Rows from block 2 of the image encoder of a small image captioner, named by matrix and row number. Rows with one number belong to one channel. Each number is 128 + 24 x the weight over its row's rms, rounded and kept within 0 to 255. All counts start at 0. Numbers have three digits each.
After each channel's rows are labels from the 100 images, of 14976, where the channel reaches its highest value: "responds to" is what is common among them. Only what is clearly more common there than usual is listed. The data: rendered roads seen from a driver's seat, with toy cars, trees and houses.
# convs0: first 3x3 conv, stride 2 (encoder.blocks.2.convs.0.weight, 80x48x3x3, each kernel summed), inputs 0-47
# convs1: second 3x3 conv (encoder.blocks.2.convs.1.weight, 80x80x3x3, transposed, each kernel summed), outputs 0-79

convs0.57:109093124109130140123128112111114139131093114138101188101107121153201120152138116112126135105132065133111110126086131155149110128150118090118125
convs1.57:119158139111139186107139123117157070150100146124117147153151148095145135124143056108154122123137130114122120114188111166123147131114133137125124114097163131150116136150181132129150117151111120086167135103127167142123144118121137169126134176
responds to: tree

convs0.33:119100143142120102129117097103089097155089167128126159106101167118091128149116147127118115098109142103105167148174141106087127100130100149142126
convs1.33:142161159133103145106110139108126108112122088042123110117120125111147174143110121144137139099132098150136137116088116092090103141138162136124149150132094133137100118149096136103105144181146092112137113115175139153130158132141150165107136152
responds to: snowy verge

convs0.44:075107130087128105096102160117159127157107148129131171134124117134145115109148082071156108120155132161114109123099126142115090124133112121150098
convs1.44:135125132092150162175122141110117132104119174116132145183115134139143097151128059140113121154088097129149123121140097180092142093109118120147160105100096119127115100124148114146103119159113134136172117100141161126148072135127125119133141139
responds to: double yellow line

convs0.65:128111108101170133143149099134188122096118173133145129119095114140129107120098159119129120114100162129146130075136151111132130168128124086084107
convs1.65:138170123093122147149142160136141108156094093080112165128135137167102114124112128132114180167097115131105111127092125150106106109163120155141177140157132131173130099136145099166143158118121149155113134154142105123116160103114090104149147156
responds to: snowy verge; dog

convs0.61:147133133115129106106146100149153120119149077141111077109092148080128150150087102121108139103134125153115170153128087117165127109098129156115119
convs1.61:078143129131107152130096140111180133135131121134145168135175126081096100129106078130170141161145109125110140087122129132158113128142112133151117101142140127159146128090122105139112140120061145117138135109091128126075112115132119093103085127
responds to: pine

convs0.1:149133109106147141110150091135099132107133138118142139095106122101091134106089088137099105152128094068117116119120190148151098130124112120156107
convs1.1:116099084121114121136096150142092150157126072154115102090106120139119102144094119115131076122103112115130116155113168100163090133118140142170118152133124136147121111116182126125124153113127134147133093159152144080127123139123076098163147149
responds to: lamp

convs0.52:121131104155137151084139080149101112124137144133155147126094177093171164095146113150119120146153096097158097094120122126111117115157113117149119
convs1.52:073095139106145148120129113117104103097111108155160085162123127117121156103113139110135097145161130149137154162113182090114092139179115144108140097146137146084149119152105135130172092137159103123143127139107125126170115122139112162146135159
responds to: bends right; tree

convs0.43:131154128112121147077122165132128169087164140120119130117179110133125118128103112136074136145122105125103107075112137131156164155147136147151096
convs1.43:106191094130095149097107159112099083149130110143134098144086126106199124129117112066114121068105123123122122127104145121109136089129133148134126180116151108133133111129132125125108135135144107161097135127122156111136122109109125083127149133
responds to: lamp

convs0.69:145145122151153162157132138144129153087140092119084091142118105137160116118124130120109137129172079103151145178109069118122121111135137154134145
convs1.69:088092096121072122174107121125121115138110091066097138128144118147104136116099132095122087126078105119136176120122130164145113130101121146123135112123132132111166138115150105117141125143130181147166128120122125102113131128161138111065145150
responds to: lamp

convs0.2:088123156150139133173078103162126124144142126132117174124143133132119110096125130120082117093130097145123115123126087127091092076162137132146114
convs1.2:160122119136089128158101119149098160142075101142116086146149128138103171136139111109143132087141120153129146113095156128155207089122099131113126086156173125104158124154099108123144106135138122125116153095152135131161137130098152134130125141
responds to: pine

convs0.6:094099132129113146143128106118144160096127114148127091122102151129094156108092085110159128203087154147135151113121106160141139134108134122117142
convs1.6:132108126202104115185147136183194115174115170105118153154126156120144141139153143114148135127128126124114125114079087161167146097139116123135133120155134141131132116116155098113159109131098088113137144139128129089129143137134132111120110141
responds to: barrel; lamp

convs0.53:103114115128087135084139086159190131119138129125157112112163134123132145135140155126108121171126124107117127067090164131157130142144122094112140
convs1.53:175136088132130122131159177130097120150102130139115137141117119115104147154107166116111132158161128111095115140134109137128123075149134148100099122145158133126154122107158114192114114133130146143098123225115128113131116128126111143140150084
responds to: tree

convs0.63:126145164115144088104096124093177159119141151122111166135113144137070122089117153129160138150112082120142142135099087126121119117135137090122115
convs1.63:184151124143113066108135118131102114166089122117128142165122138147127090145138119160112133128174150121153112139157120100073137135138153144110154119146118152158090092148114137126156124121150099102123107132127099134146129119106155122077124064
responds to: house

convs0.36:152143143111124128165143118113118142147124126091165118120126127115150130132118081138123093161134153084162130103068087087102101097151116156114121
convs1.36:111118092164110144169168138139099146119166132135150161128127152145138143092118105118130124144142119154146110092126137150128106155114102138162126165113116134123141179073143179139101146049125122130131110132155095103173109140149117135124117107
responds to: truck

convs0.23:097103142103146069128121123119140095100112169109114132140126120119127097099165129098149127127136127150095122153146138101071128136132099089180112
convs1.23:107138123133101142148123131172103122128170164139143104155075126117151123159128084113131142130157068124158126120145154100120166155112122111148130126143119120131130102105141142144092194172135085118108157133106086166103117156114126103109121137
responds to: car

convs0.11:123121108109098126106100155148130116092150114116138084126189146137089109108115134122082133145115099116114142093130183146131129153118137119086092
convs1.11:138157137130140171164133127094122150149163112169109159093099086108143119142128173114097106098151095140125129109153098155136097127130106115138073141170116165161097148165163110136100129096122135101146125158129102137139121142156135151146149105
responds to: pine

convs0.15:114140118149130107165108111090111112152082167125120091122170116088154111175155157117154105101127142131106138125131115100097101129129111162095115
convs1.15:132144124166162102114111136126142086107155155126139115116136114119171145133143150140114124107110096153143149135117081097130144135128085109124130141132138117151148138165183106119131082107135108075177140096128172145146097196147141119147138117
responds to: snowy verge

convs0.42:137094121160116120065159094163136120156119136108133137115097132104127139133108125134101114134129142081141065091137144104145117099163152130149154
convs1.42:164104144167103098117081152084131110101139141182157107126159121143126107110114138156129178134134118118158091106162106143110097151121110136115125094130127136136140176120149152162136153120107105120134133115116136130136152158108123170201146125
responds to: dog

convs0.38:120102159096137117145128082143118141126107102128122144129079128125092136087147097139129084131136132139143112109098133194135120080161130123170133
convs1.38:162117126191151101148161164127087152134128103146138167139067114115126093119134122131105138132174140135159125112126147134147162142107103170137132100102184144139136134104126137138127149086132125087153149129142166144143092151158140143118112156
responds to: pine

convs0.4:126136157138111098157115098155156075132129164114116092134077157146093101131126125091114127156097159125131112085155126088124113107130148103123119
convs1.4:092121147165099118089115143141125122096107164140130086127128114138140144144138145158104148133164142094093124106165111097107103153124135091100110134122151128134104129152044136135110126156138147132108143155139131141083142079146147164149140089
responds to: snowy verge

convs0.48:109122121164101137151141109107126120167151121158113087104142139136171106115104093104116089129110102092134166109101142122106133074151112126171131
convs1.48:114117108138102132125193108118137089150133100106132137078144077142135124107138114107143122113086117082090148128135117135149161133120063148175150126113131132111101113104197151133165128139099131125101138121144150129147128135157111141123155127
responds to: double yellow line

convs0.75:149122108117132139119144142156139103158125098107114086114105137117122169166074086117112168132143125133134109188121114092154120117128131155174128
convs1.75:094162118143125150165108159112120161131131133132099113138140104141110143136078110112119124104135073101130145130127110155208103100100147165159109101148110149103168106151136134111103154099124142112107129166146081104120143133165114118118123109
responds to: truck; vehicles: two

convs0.25:099114106121123146191128143126158106126113142149113085118107127144084098138109115126100148164133151130127100104089107145100149155169085147148137
convs1.25:095148110125115124140109128126073134102148142104113119159114131118165156100114110130150086160129119104117149120144121110179128102131140159117113113132083124140173073150098157145117157128142197133147130162089117122124106098154093133131151101
responds to: barrel

convs0.77:090143115170132103121122093168072137118129101135138107159081132090121102103095134115128134127207146126128132105122128153125121122117127137115111
convs1.77:165107092164206133102140121153133139119128113121143113126118141149147144132103060137146131111139130120112064130157154119103140171119174151147119172128122107136135128121125102128151122151173118122079136128103172100122107138140146123132120102
responds to: double yellow line

convs0.72:136103127126114134164116119167170128181128107109138123136108146082150125110111107106166130162143070126148147141165097108131160114132110090117112
convs1.72:148149117175120133139128118132114086139143123144144144092161130118080126140111137124130107111129168131085100109072145179172131183167158156135146153119090142128146125080140121111131138130157128104131160140141130126130121140078131137087110094
responds to: car

convs0.55:173124166124136161119115094148102096134138196101104138111090121133118082141126113136137108127117076117144130103134127120118165142144089139102131
convs1.55:084116144162100166097122103136162122101117158139151124115145140085154132123098123138100098120131165137124136153145117123117130147134157137080130085096094082131126145123125138156142094110129139131161089091122155164091097106155125132123147068
responds to: snowy verge

convs0.58:130139145127113114153131108155143112106129136145120127145135152074044122139089150122113131143079177154119121098136075138131125113128127145138116
convs1.58:107128191159121120102148165123104120146159093104111122112090132132189129133129127128134132099132136119136114082102110113137177129107077131108142147144178142098111098153113113149093120154149076123108124105125111114138130150105138158173126135
responds to: pine